From a checkpoint of a small image autoencoder: batches of 256.
Rows from block 13 of the encoder of a small image autoencoder, named by matrix and row number. Rows with one number belong to one channel. Each number is 128 + 24 x the weight over its row's rms, rounded and kept within 0 to 255. All counts start at 0. Numbers have three digits each.
After each channel's rows are labels from the 100 images, of 14848, where the channel reaches its highest value: "patch colour" is the nearest of a few named colours to the mean colour under the peak. Only what is clearly more common there than usual is listed. The data: drawn small creatures on textured ground.
# convs1: grouped (16 groups) 3x3 conv (encoder.blocks.13.convs.1.weight, 768x48x3x3, each kernel summed), inputs within the group 0-47
# convs2: expand pointwise conv (encoder.blocks.13.convs.2.weight, 1536x768x1x1, transposed), outputs 0-219

convs1.364:139155123139130119120135095094144169122163092124123131117139141118179123168116109104157161134114149137100070103122107135163104094112150108095151
convs2.364:135119153141148130121163126100132136159168170133110130126105121111091074138133105122096182134152119148097103134141147125119143129087113091131122092120118118067170154121133163161123125102083135166120120095112155090106113123142110140115113126135143153127106136140105166162141087176152129147113164154163141120139094155119154117104130114121130123167098118145108177141109148136166139117163158150116092123103131137140096125124166142105072127125206106130134114129139147118104182127105162123114077140146156133111090156157092127140121086114146119128150075109150093127130172094123178063136125127169089141111137130108104162115140156159147096143166112145114122147124163089
patch colour: white

convs1.19:171093131150155122124142142096115146138066115120155157126138132133112117157157097097148094100155163101126131136147159135131096115120155097170144
convs2.19:119107118123129134158119084126139102183113097135129088123132124092099147120148137134145114160078182112127114126130142129140133136097128112116115147167145120131128160155132129104142139164132182167101117135129159115148082152153101130104130137146095112111110132085098145138171132168156113169085121129084129123118140135129167106098129105118128144117120142146119146108129112123134141099090075160144117125180082100110116154147121132182102119150182091154091134113119129135140146154143154131115131119122130188181137143152137148119127124102134113127131092178166117121065118116151096113087143121125097106116101128131173090111116162113151129121142163114119142132072160129
patch colour: white

convs1.318:139133139123125096070113107152127149120146126103093110099116173096085175104097125122147111153145112122105144154136110123134155127121172084144150
convs2.318:136155143169150110132208115163146137124110121142138167073132117146177156094166129142076136142118167129171106135104106144128123108171141182092145138111130096114106096120140139183154129125102089125151145124094115121191149151154120141096132122135122113154128141125132113167137132205158145134139154115139155149120142122107168083126167131150116112133143106166134127174145096155117098140160129109105161160088128105103143130168115150144107135107145120185154087141138110130109102095133116106124083123111116123110168140107142155146172159128174137166122133121126099143161140151117107161082101169142137131124147131124102105119144162129135160144108145138121144132156162173
patch colour: white

convs1.440:134138122122120149098117118095143134150163120107163083145110106102192141127108156107154165100144113137123089121135150123066106148133097116134120
convs2.440:123146113153147133162132089115126142100131130136102124142075104163136121119100102099137154139103122122143124169115175150107086144147141124124111134116160133119107101135104143127096123145149122108184164155138089119120143121154133105137129155160129111142103093129075112164161110125122085084082142145097114112136143104144106101169169144118129087167092123116107127164129148156141158104134143136143071132146151140150132130152083130111158135127177125128125133101106125154116132118125100085148134176150124128150108089130160134123146146110143127110146119142091111129089086130114135097141102114155143153101123148098151156129133117171139136112156146091153130098100174116
patch colour: grey

convs1.188:103091118114144195146126124130102134109135109134121096127133158121138158120109095180143098152140106074107134151133089117091117104148135145155139
convs2.188:131120135136147166130152155168134107123096143153117127132140100153145088140140108157123150124096118114146112091118116107126145120102126154118104080142178080104135135187139152137168146116114156103075125114088113096128137107131153128129187196128104138112117217106105141146128120154135140096132123140125125120154111123117150130120092114146150070139112116134095118168102152132117135122146095116114102110145138107103115100149087131122117139124127126168135078103101146095141085132111134129138083123146128121102113175122161135084095116110100146162134122112086138148148151121087141083101106149161166151111128129114152124105123144100138146130102114120131103135104118117
patch colour: grey

convs1.665:129149139121114089138131081140126168134117111108180099153116118099093119152111094154098108167120145090115145126164113099102109143133167136102138
convs2.665:086157111146131109112137113145157132125130129121097083113163109136134122115132095117133083116126153117184155152141130137129136150139080148152130152139124121135128126108100130151108125168115112172124161158124088149125103143123128137126104128151112082162151103077171169180124130112119110121163114120107135101154125141138104163120175142121123064095096130129105127151104179136118159157104089159133136107115136103148121149156136128097121114147137155149136148088148119129135139115122095171155154156129112102117123173123157126119133114066101102122140133123116157141136150123140184165154148129130114097096096103147163104137112149132122138129152138148140131146115158135
patch colour: grey

convs1.719:149125130088141149127100140122124097148143086134110106124185097117117116133171133135111090177138151115097144170158132145127120155129148113126182
convs2.719:158103137083148123123077128160117144127103125127118117123093117118122138082112117108117132115142104155065108168179147122136177091128118063146155106143116126114151134158158097122083125144153128094117112103142161111150171145116127110085173115146146126131160068105140161099171137100138110116165122117068145160099164132150126166098103111107111135153141152145141123083187123138144187114153146183144140160174126137074146095138065084144107100077155133156103129085124137117136116117066130131142163139121109129155147119122143148121124162186107146086174117130185097093171140102133141112165137203158167155170154076147085116093135151150137116164126133101108105120102101160
patch colour: blue

convs1.151:123121123092137153164067164107108149138187107139089138089141129118156146123124114118106115143096148147132139118101105085118126158130139108129167
convs2.151:174098081143143087108127137139137089133121159132137114114145098107134130130110087119134057165125106140152147156111138100125127080118132144109104139147067122125118129180141127128118120117131123136124151100144088067115157078133070144086114167157097143126121062114125131126119126160141145141156105161150124142168155131119157128129090128158131135150141169090110128165132111130116109157057130140127114140102084149098118142174119122128158118104094150102138073098123160122083130123119101130074123140141110154142162132111148132142145139161126159155099119125136157151210105140131125127132144147160142158143122113128110125154137122146122138121119162110129120129132118141
patch colour: grey

convs1.334:151158123136134120119160162178100121157149170107133129100091129108124150135136122092166098164135110103122138145150117107115134125071122114125180
convs2.334:167124124137172113152137142114132112125151154121083135137112148146139166125121154131113136128123113130149116148097117148113088114136144115134156088093080102141136091116158160149116083126155136095124111141173135152123118134142108177122164118151143097134166111174171088133128112136158122149146132140143127105102131133137120146136142144166134095120138135119135112111110111158112108123126095123168110164141108135113113133128128097122128125109078104172119173145133136114112126173187137126136098114086127148124132148123136162122148147119118131131161096137114148116144146132078134125113141051120108097102130135142151129146140141112113106141113168143135121159108141063
patch colour: grey

convs1.693:130112145113169151169155101161126114084096121125133139091087143144086168102128134118110166137141085124109143102096126112117135123158121157103142
convs2.693:133125162151127118135124129158153130103129137170141093145127136125121128134141119108119081131114123130175115131129124126120105124140132132133095128151115132098164126153098089160109162120110120074109104168162136095093133111158103127133121113137127104129113085112126125152131164174163124092116138101111103099131125094129087134157193157131135139080118085159123116177061132111134136127149110128105114091112107111142118153153156087115142146135195101122109105120149143152157110108111158140112099156162119103145121162106109146129103122143118136147129186142118129097093137091102185099083168120151140132115101168157113141158142100128128149133114146106132126118132139120
patch colour: grey

convs1.721:116136100105122166133060123146146159119120112185136131105165083123115128116079110143142107149162134122147145109162157141122123096117152137133134
convs2.721:149148153088120117137122087113125130123155134120166129095117121141135136115101103146175098094146134134129148153140115105128139119137126086144153124183103139162081177094131183173097129144110121171114157208136150175146142114125099165149151121105125110109115159084104131140156135147129119166152104136166153105182115101169138102142182126128136110158176160096141134137125145138137091154128128159136133104057109142110144128158117139154132120148131119102101141053148161121158124097132139157108165092096155102169140157114142129150166151118121114147111102118123083104130094141083135152147124060116138145127147097143153157184075143169150136138131114114135129161130125168
patch colour: blue

convs1.418:199101086129105112149154103148182109098101132120101099171128133126116137103140108111155110131119146140150112125120107131114164114124126140175139
convs2.418:103149148128146143115121199124128125148081124120151172123144133174125152133119129137129089134117121102135168158125112136122114135141123103124104097118149125119104113105119104175120150168162130117117169144129145151111124147161099112097150130146079153181102124124202094090143156132137115116148144137109166125114069085079083160163141112181121098086113140144115123096165123107127163137134162110124119153129135122114140115153109121179102133130122117123105120111143118123136146104156135109151130154131093130112154091123095161150176132130100112135104142107106120129081115122100110143146098204115153137101084125100136137126117128108141126134142117149157131127174141112
patch colour: white

convs1.184:157145161143144104106126125116140163128111098086137082119172128140119087120120139118130107130129119081102149158119137173113132150107071165141118
convs2.184:125126159153136144135132121144125151155130123145121185143125151159096139138140095114113138157152146145057130159130133097153142175127148165122135098095158124120153122099133133123111150131103152128188076182118121162162099133082134112165145130107162117123092129139119119160096109149142133129111134125117126127125101131162107142096145123128125096124132092183133112130132110129139099109122092101148162091151138111130178125115110151146101167146149107171124083153117188123129108107112147116118117183125154106156132151114133126202082155127122144158156144099183103137120111114104120096113122086145095109101159134112119150107117157097156140110129147143142103135167112109
patch colour: blue

convs1.62:127126138136141113128111175175136106103116112133152084123144132138133121103069122117161138149134133122107148113158143133081164130105107121156193
convs2.62:135113115094137116144129137128139102094157130122145159119091167126120153160121165145163090149095129129092141142124127121124132119138095122109104116115133144111113115138089123111169150117108124066132183142110151094120081097141115130144142133136153137090089156119118091138155158123141122105154175144141151114107136110143145119176118158127126179109122145106095136113139109140141138136101192118110120114140103115155135125138163125127166095116117107149155123153126128102114105094072145142170131157142128128145131146122140117125154128129143137132112123111121112144112143137128125166153123144131133134120110153121121117113099149169142121119166139148111137107118136127
patch colour: grey

convs1.49:131128140111098140097112090134155164141110143077135112109152160175116134130153122114101140118118122136101124113060129116107119116108187096142127
convs2.49:155120126116121177121102142143111149157131135085110138113127132112124107106121105102125116130125132093137127076131144135105115157122108112131121133108117143113143128122133156157130129114126099129124176153139132154099149100109145149153097120085115138141108118177112087140109112157113093093113140143154092138128135152120084088084131126113113125107158111118133106125113097133127151161087121154166126132155102113157136150103157152079113156133111123176131122165132117140130137079151132147116124137183081126174138120090112181100131113125127124172106098118154120148173111076154135099107118168163094099121095137138123123137120157187152136111172120100115125136106057143
patch colour: white

convs1.359:105120114115117099125117133112120167084134088193159177121156130151123124178141136139123125149152103153116130140117107112142153132090084114114146
convs2.359:110172141126165135121156105138155122123142092139122126123141090093121162142142126164120128132116138125110088118110144130179117100142146115101115105137156106142147097101154135132141119102125129081109113157106123113112107160160099143117076116180157125117169115096127144107112138132121147077146090154179129165174124139141127126161126142135120160205117161190121120102098135164107124119179082087159103137139139128136089147128090129115089125151138123135135110130145114125126125181148105166114124131163144077151162096139106157116110154110144096159133113129120125093118142116165147134140134141136103162189125158148124145140135094145114133107153079102132148131135114169
patch colour: white

convs1.469:107116126154136126119101176180151131105134105126136116111120134111154167132091125126077183110151107107160108093101140110131133161139113162118147
convs2.469:107142132140100073133160111108136126119122129149124144129155136148119169176111177129134090117139159111118145086116101127168165197151119104130116138101165100090089145158104139112112165088143126081126125150138121104115115066177115126119141130156124105143142163135115137111108134118131156091120107145157092103128126113111144126163108157129116128122093142177118176146143163133127123143106126104169100146168134107113113105155122158166148156137155161110129086120137161125112137122144084139138144153177135118130141131132145128100104105120124139134177139149138174120088081146139135136099126116154120072132129129111158109139132092120109126109124167121102174113111171171
patch colour: grey

convs1.582:121110095129115106106106099111144094175099106090115127128132111138178104094144136149149085062148115125118100126122127098141159133149131143147115
convs2.582:122144133136164136142127128077109117149131097160105133097137141107148150077153104111133132123141114088138131111112124133154114136099119106145121137140155111130163132138094117148087137148123159136121105152128142089176121125138147123110128147112099150139141062103133133131106144126126117159097126113120101114116149141102133112172112126091144131171120146111166124099089095151133106139178142156145065120153126150143142139118088143120107105108130129118113166099164123134176119113104138148164152156164130128118113156144161108154112095129135099127129104086144113106165095142129138144216162177107129133138131127112106136140128106154094140102146069132129143180140108167
patch colour: white

convs1.580:122122085132094143131151085138133218137119088159130116113136143146120153132164115142109162135135141107147160132122142148124140144149173129141113
convs2.580:102131092116092124101174134151132186151148167094105130137151155115096058129103143140086159145109114182088086148137111123118181109087116105130128119142117152152110135129115142152120107135141098157114093129165159150149087147098087085125138074111106136124104143127123148138147134145153159166133129076089143132138130171106158160093094102143122145135171146141109124112117153169136115132136119116181085085182163142095147098157110156149124118125125101129136154150130156147131103131159157104081104129115084148101105103108103108127107144127137149050113146134142125168134175125061126108156122127159120159060128111176164130127161104129138119117129134104130159136126134118
patch colour: blue

convs1.132:118143124124129096111102152112144087122106142143127094146084143153084161145164150122090091082111159095155146106088101117117120144133119118142134
convs2.132:117158163160116076160084138110137129153128122144153106109145114133118087108149084078119174164135145162126179138102134128153172152105142148136105143137130128106149111159164147108132099196147111175100082134126144107117133121138151156147133139105101130121106094086074169120128143102121136137146160147139107150135136152101156098169161153103124171121114103170144152120115183149150120165156156112110140118093149107111132148146119104130139153148145105157147125150137122157068141119124149085143138102158110147148148174105140129121133096089147095131123109161144139077116138158131114117115110126149132136140147088156130148163130108153128170124159114137203118116145165154
patch colour: blue

convs1.630:166142125101115119179130142165127136162102137092110115101143139135102109136133125141123094156115137133100089156079158073143115105115130117120086
convs2.630:119124112178112162090087072134125111167129118137145108135153122115117170120128067128142161112124143139124164131129127149147084136127054129128167142122135152075137141135093102152116106084118125139137095109120143136142070123127123155140158103110075098155139093208144110106104118091108121138133139111092113109130106124106118141155167135150127097100124149163130117114151145154142142133134116128155135149143154146109135173148091147183155139143138125135105158138128114175118188151126164139131115141163144153138110122140148087146175088070089116161111086132181107120107133135121120125134113163148142135146112115167138129121122121124120097107145105149173144140154119135
patch colour: grey

convs1.675:094149119096100134151076124103131109132114144126105108118104118154127113184092064135130155113139130131133142122113116102171125137134168159163134
convs2.675:111129113126109146108089132150088130138146148112106130128101129114130141095146120126095101085127153150171102129118078111137128124159117093133174151143117121115150143122108137140131118114109130072148146132100156094149157134100105141131130100150145069109104097168123128150122173179116204122095151095156144149150130139108139146117151137123130106107102167156149081123114123177119077116139164110107122101142136146112126136163123172062131119122107138146129093130162132121144124108159100123131160170123104143156179168112171143128144142155130135143134121154101126086185125122168137163158122092155211156137143128141108155100149106124134110141135144118114108155159130125
patch colour: grey; blue

convs1.221:167130113153113088110119105131087081111132092071106152132115119133116146096156143143145142122167168135153155137117111130155132096154166124116139
convs2.221:135144140125135159161133149179127132104140097089154145141164155129097123107131102121152123162132143110150144128101094156103114133085096090068092126112154131105108110138131116131104115109099113140133170088126144103179133108141122104118136117125115099155128218152144136165138149121128152146125128081146151150140120101130128123148138156142107168142162102143122125151133151132087138100106172152138117142086167105160097123113092144138127141161121145117201119122113139166107119170108109140146133128087127140147139098123096151173165157158192116124128135111127097139131112136138127110142136178139135139061126161161129127158112111146106139134163139135123155184155107099
patch colour: grey

convs1.561:094125129122158104142093158107130084143122160174144148120119143134132162107119119133176122120116156129112112157084116125107065140094150153147126
convs2.561:124135100097133144092137105195145131107111142133125137134153114162156184133131147141127091160122154110133151168140116144097118121127107147128093117124088160140135133158140114119112140100140116113101149119162132156115132134128121127108111133080132116100153121159138161137097132127090085116185138164112123128124115111096105110138133128132097117114136177077119122126170121173112137130146152143152133090126140114143097105101160136137107106142115163105095109115141143120111105114137145073109088113193145135120117111153095097165137130142087117097123141138150144147107144195165121128124119173098137106144108156111118145143110138068143117102157094122090142131152139108
patch colour: grey

convs1.548:128123097133131096115130126131136069095154121128158105133156108149135133114126103132156097133132127173121073139100132189128142106120181114117104
convs2.548:093150108123142100165134127150082138132160128154147148167083109150111129127103122160149125118143135134146144146099143146150145166103159126171128091120142137169113133133125105113093101152112161067108165140111115132147112147183114144112163114155105135155150154139124102107128125118095141072152136114182092133191133100141106132154097137133119110130127169178125128133138119098118115148134144126141131090085173121106174118156117127115134125146149123143111116136096128103168148102140127101128121062145124144139132133097116151132131161113122087096131145106062146154122091160070164145098106126114090141113143153148165130153162120107123144106099148116164126125151179100
patch colour: grey

convs1.170:129162182178147122129172134117151124137117151123154129115076125136121093144102172147132123071090125103124156150115109142141100122148131141145127
convs2.170:134143113143088149134091087126089158166152175102087179102157141156101105125163173131122098147128125137140129123119106135172137179129128123119141144127148143160116127168115099100113144122156091112114156144108124152116141094124112122129159128111137122091152132135151133140105069084138161165158146122114134111173118120131171153110095092141169113163123120082096123140115101170153162163147096103099105144128114099141142153104133186163102084148147136121154117116114111162155101140150095157091171129125145168120094136116116136129110136128102124123174095153087135123157113109112113146108131120140071136162117113182104097090127099182140139125096138155106187093110143110
patch colour: blue

convs1.543:132104140107131130105094111119142112157128143131106195083122154162115137086131149131124137135137142136161095140136172155132075105110145093151110
convs2.543:104091149141135098124098140114095173148105152133092137138122122130149158097105095133144146135086139102176126136137141163121154152142140168166155101103120149182109119117109079093136155082129172157154110111143157137153118108169128149113113109093111054144196066121112135149103132184135107155130153150119125135140114155153118078133146130112144159136138146111111133128150087101165135139105149118101119145122126114176083108112148115099121102141092128138133120121110079140131121129119124127120120131141128117144145109137113100138147130139163086117149157127141156080160129140108109130083108151153091167129085114156100113074130101140116107121149131146116127120125119166
patch colour: grey

convs1.549:135162145120129156181153119120117126156114114122141093101130136140123134157123147133130106111120147121068164164123134156105191100110148165122093
convs2.549:154128121149142126168098150106142079146109082126112152107135082122159135106121171118152086160110164133120184148138127119108126128193122184121142155178113127124147128141166139138146140146136205105101142183152102132127139144199144127127124110103149095099093146136141146124085136084108103094122126114131088130091103110154110145142122070145137142132205079149154104137118111165162082123156139146108138134139102140133125107173087169150121142168157170164072169140126137152142105123154102145083083122135125129167146104103160123120146109149147140084116088110121095106110115150099123122120157176109120130123138102130077092123106125107101094138141148134159129108149084158
patch colour: blue

convs1.621:084123136109128131119167126151118168126138138146132102141142102090124154132092127189100119175128136091119176129123109145110146171142155099143125
convs2.621:157125122127125157125155095141142134139123142107117157110097116055107085082180123104146123116121120123133167116128154140095137112121126145089092096115109129173140095093167110117103110160117087126100105159112134179098126115140107113155134129129172118121174143098114154132060099110139124107090111132127080149115168133136157118116114149108151099165111127132101137130105120124135101132172116145130124106127151136129132095100095099120152127136042100159083122191142130115125127128172181117120188134084133147135133102140126119157096128085118131127143150099119112137160120089115184138120114114167122102127065158128133162063125129133142121130117110123172083131148173126
patch colour: blue

convs1.725:084079132090122138128185128121122092118109126109121128104150095156114144126180171126136108154147150149139122105130075120136170121138121120129141
convs2.725:077139170102156162152129146123077125099104137108109159121130110140146147109119139131159091141150138129104123068133118138167161145154076155103102158167138109166149106186161136156116163140163111144138141146112130115156111137126130102108128165156120126144129190131123122141170124151142125132091142178143118185155137132126148149101113114152107094143153108099156171105132120109120150166110140108166133157137112149130100140172142085145148150111173137103146104159159128149117139116152118127144132120129117184114147082192131119125116140086132126160171120076112110081089154131102081158122127123097117134119110112152201139152154140115126133111130157156110147160109131121
patch colour: grey; blue

convs1.651:115128107171132163127149115156123142101080156141117145095150120168177130147174100131137107123137121153128074093134145109150148128159133161132132
convs2.651:128119111131132136111104099124134177133129104153100142105160121120118118094128156106109151120105108159055137143160127098104115166111150099126125100153112104138122141091151114099116107142092115129134158132168115116167091194152110098125134104105129117133135095107103145115159149117147103145137095126120155122107104157121114126129111114128119116187150146082131108083129128176136172118128134120083108136144130141145141116079117117136147134167184129100127093094095119165131125136200133056081123125146087098101114142102103131124099139195116167078141099127105119128124105143159124080153142135126157155129181131105149133101152139096145122165166144119108099098111106145
patch colour: blue

convs1.619:155134118135167130114128167150110123124167083098147133145128124128149084147116153102132116139116130156087135163071104087127159124108085128125109
convs2.619:115157115166131183108110135150140133132110131113125131121147108125145128124136166107160108113108148128097128120151142134157121128091158156156103081139102133137138126132119102102128154153182135124111128127155156154109148080145184140128147116152137116108128113097117121120150114145129131110113117096159124129133132084116111121187141093138119118095135099126118143136102116153130087140101180175131125128130134141156154121150158148088128136126097123143136111137154143106117074176154119164148167134182167117109124134146133087166135120114146134142105127127116139136091096145146127153131174150114127080093113112167134135097074160138193136105136167135128139166106108134
patch colour: grey; blue

convs1.744:155145148126116113106124105158110100101106154108108106096125177060153125141135112141134104148166144123113138174143154111122087101153112136127105
convs2.744:132105130152107130095107172099116131155123146129138065135098124108104132134115125117163131130090140164171148110130172148105127116124108167127112135125164115116130077126135108152110119138096140173142170131117116147106108108165134150123168130094108155153120092135147136107114109149107077117145132146125124121084161107160171132151117147160128087114126092149111191116163107102120137109101145130100150131143120108107171135122094136082151164135122155143127112208113159101101085149129118166138100142114129166126134108140161091083109127088110143129142097161139163123120137099110135146142081116151111102137150170164155139149129107106090184110146147140115172119126127106
patch colour: blue

convs1.527:110129069114112137166109168099134126146135155157165123172113156122142109137156135124153124091110121137154138109099109141136134076138142075109135
convs2.527:116107155170133121120150123115105147136148107126132092099115112128130111146117120104125155132144114115073082152157149133092125138138151130158139146109121087124138167098131170105096119121123120094148122159124127152114136095093134119133118131128166111153116131115064148099144124136121165152121146138097147129075144140098143118078139124147150132150125112129118137137109123162129115122188120131122107156121103123148145115142101125111113140115144118162187118095141098130119151120099151138119145089118103174134141138133156135176122127133116126142112175144129179157129099108157110140159166128134106138136131150102164134100107108133106156144156097110139112132126138094
patch colour: blue

convs1.571:132139119128107119151184142106099144131113105133145166105166100104096103176139143128130143111122103128131154101136196109143132114162149156106143
convs2.571:160108164109114140114124113077127153118132106155142129118123162083144110122139107147101123116156097131104110162121136106153139117115160112122140125150130117125096148133080123130139103088169100125138160080168117130157116095114079158130107144090105097106118089078105129132176148139132115132140082123107142115106136147134111126111120094111158111145113142073142100101114147133123110154123099142130121081139121166111176135144062142191148059115129118107135135121116137130111136122159136120110117120133130112173097141144186099097154102101069134161094142111136102165059144121150104130175131111116132152158138132130153158148146104131118150128104142047158157131142108121
patch colour: blue

convs1.78:135116148142146137104096141136104099145095165134134124167189152144116099119105136141116124084130132109095116095100129183126134125146167147163111
convs2.78:137077131149097132168125084156146139185163132118100154108102106094131120105105153124153139170181128153100147116136115124105118114147110113147117134119079145147133099125127123128140159174114115090128145094150118139134117117119140114126135129160129094147116151145093123118087127140098194139160130135097134107128099134118086101120153147132118115135133124158109083126135139093107112137130109151101079131168158151124119152175123120140090145130098130143167138121140098150086148180110152121109111118125141152104084129123126119131159112099174138142102120161080151137110204134142138116118114151139129127090160104123133109101136150107133109146111132099127138168110135124
patch colour: grey

convs1.107:145118158107169137189133073106088135126150115115145120101113113119117150115129115191148173126133135129109128100105095122148127125152164144132127
convs2.107:188116106107108130116157122119102147143092146108129075151140068093154139183139163096134121110153113117135115169090134110119121143119140071101160123101125153117138137093152185118153166116076129111104134131145105084089136144085146136103134117136138116146157111117107169108143120117125149141120159124126156110154126149116149157114096129115090122142144120131137125126115104130119120123139139133109105127171136094150115126127074073119120095168091131132101135121104102106131113113137199114137149170138155124149106124140129135125055144089111131119149115135144100113126133156150131160115138130076124085125150141148123122088149142105116129150119133084136137123162106074
patch colour: blue

convs1.6:160076134155119145129154206100097112153106110118109152107114149167126104111117134124174109123149152115130132104152155090141136130128147118118126
convs2.6:087134125165106141154127112131119122107121123133103123128136102135152137117089116144143138154130119113124130105126152136138142100119144102120130137121120135130112134140116109152159143130146076087153135151146111117139145155132106124107137128118109131132151128079149111137101173156123116207114096126098129116093129135107121136164146103123137144144155125168103135127083095121108125117072136123140110124158184106168125154062154091109107132126076126119138132116162118139114128140144086170126124112155126126124123116170142134173143150134110136153119135103111130105144134091110117128115129167157109132129063127149149111126107064141110162123108139151144143145123129140
patch colour: grey

convs1.624:154104136123139124159088105189110152123125138103096093109132095095101148174118100118128107155122133121156150164117114139113127098150100166112109
convs2.624:131132143114163129092085097119105139168102131158128143102107169146177146133135145137141134117149153095145131116160098158122137122153166130170163111149147117102114144110111137151126135123122181123118170153113145119107134148115100145111147070110135117125162087115119107142155146114165111164150116145093159157128116173151145158101135109117124137119120100172110093100145191132157129086095155191145092125128120117148085136107126169150089127157132142137119107150140153119193165118137132118167137154120127185141129160113127121115136123133138090099112151096109123160106130125094118127115129122156094136161138098109103151177138116056143120130179133135151161116137098124
patch colour: grey

convs1.760:128119123110162165177126139125159143127123085134099138096100112143069101148140091104125111143117075137101136110153130128132151094159126131107153
convs2.760:108121136135095146118106112144136153146140161123082140165098149111107111161144152150083125156163168149078124150135069143161074137088168103131102115142162124150164153136145116188126127136151106095132121113138112125101144115074096124123148142143114191105107150079118169106130138121171165116150081115091190121120143138149152080088162112150115130144119145135123143105144114152141153114139144109134114109171132123147141145102122156131107142097138135113136084151148117132141063111141171092124135143150128125142117106105101145127118161092108122145157120132118109084141137107142121124115139142158164147133141094116137095142134106117107110133131159101100124171115121077
patch colour: blue

convs1.117:168113101124109100112127138145149118173117133157129122105149114113114134157137126109128120118123111140175135108160162130069087140080156138076116
convs2.117:181125102113121132127131145150122157133180152094157173142142136142161148152135151132095127136143124167129127128146098134130173122156172153160165153110137177155135156136124107091138145161149127119158149129130151096169158142119168134140137126118110121185105165128121133119180153144133131144164164138147170135106196135150151161139082168153129143158123161104164185143138130142152136148125157167142142129161158162130137104156140149121145151154131163153166151157150120118130091141150141123161139144140139119123146149116144143125141140130176141143123116151147150090145150152141136107179123132161157173116113143140109130147155157105156159138139146153121135115090129191
patch colour: grey

convs1.689:092077096112164111089128160120134130146158126130100136144161109132096156110121102110113145138142163143130132161118120168086125165140125106084152
convs2.689:149151155145118149092150142120139129089128136141133167139147101133131135137127112101121139099123114178082118096111128149152138200071143104100151095104114134128136118130101162098130142107154136112113107086151160093138127163103101156118116118124142134154193123136161140121161154081125132126116127123122082102091142133110138134086121111135138157174132119145120115128167154151112126138140087104130108094118115092153078094121132129145106104132124114127136151142150123145122156073148127122133115083086129127091098137093158113095151137129118108128091118158116131075147105137150107133150090147107105153130086157126138122141106101118172111094153139119084132166119113112
patch colour: blue

convs1.660:115149108118108092120122113119141136125161103127145099132116184099100112161100124146097179137166160150089121139135079135107099119135149154108116
convs2.660:136129112119129091096158130109087162138112130151115124120138138113110149160152088092148104135113110152105130117090086124084113150080125158129094145142158132163148145125108101154165141129114131154185124120070124112140124120106107156152136120172106129127147097148166142176152155154069085148130141137114133131149122146183156126120153127127146105134071130120147143124118106111141145079145140150121132120122140116127138151102152148144156120118100158143144129129122130115068167115148127158153198133070122178112135135137134128164118136110144159145121135137116112137177135139136135086139122125069160108105104111129152171161119100135124141061114132163143116129095113093
patch colour: grey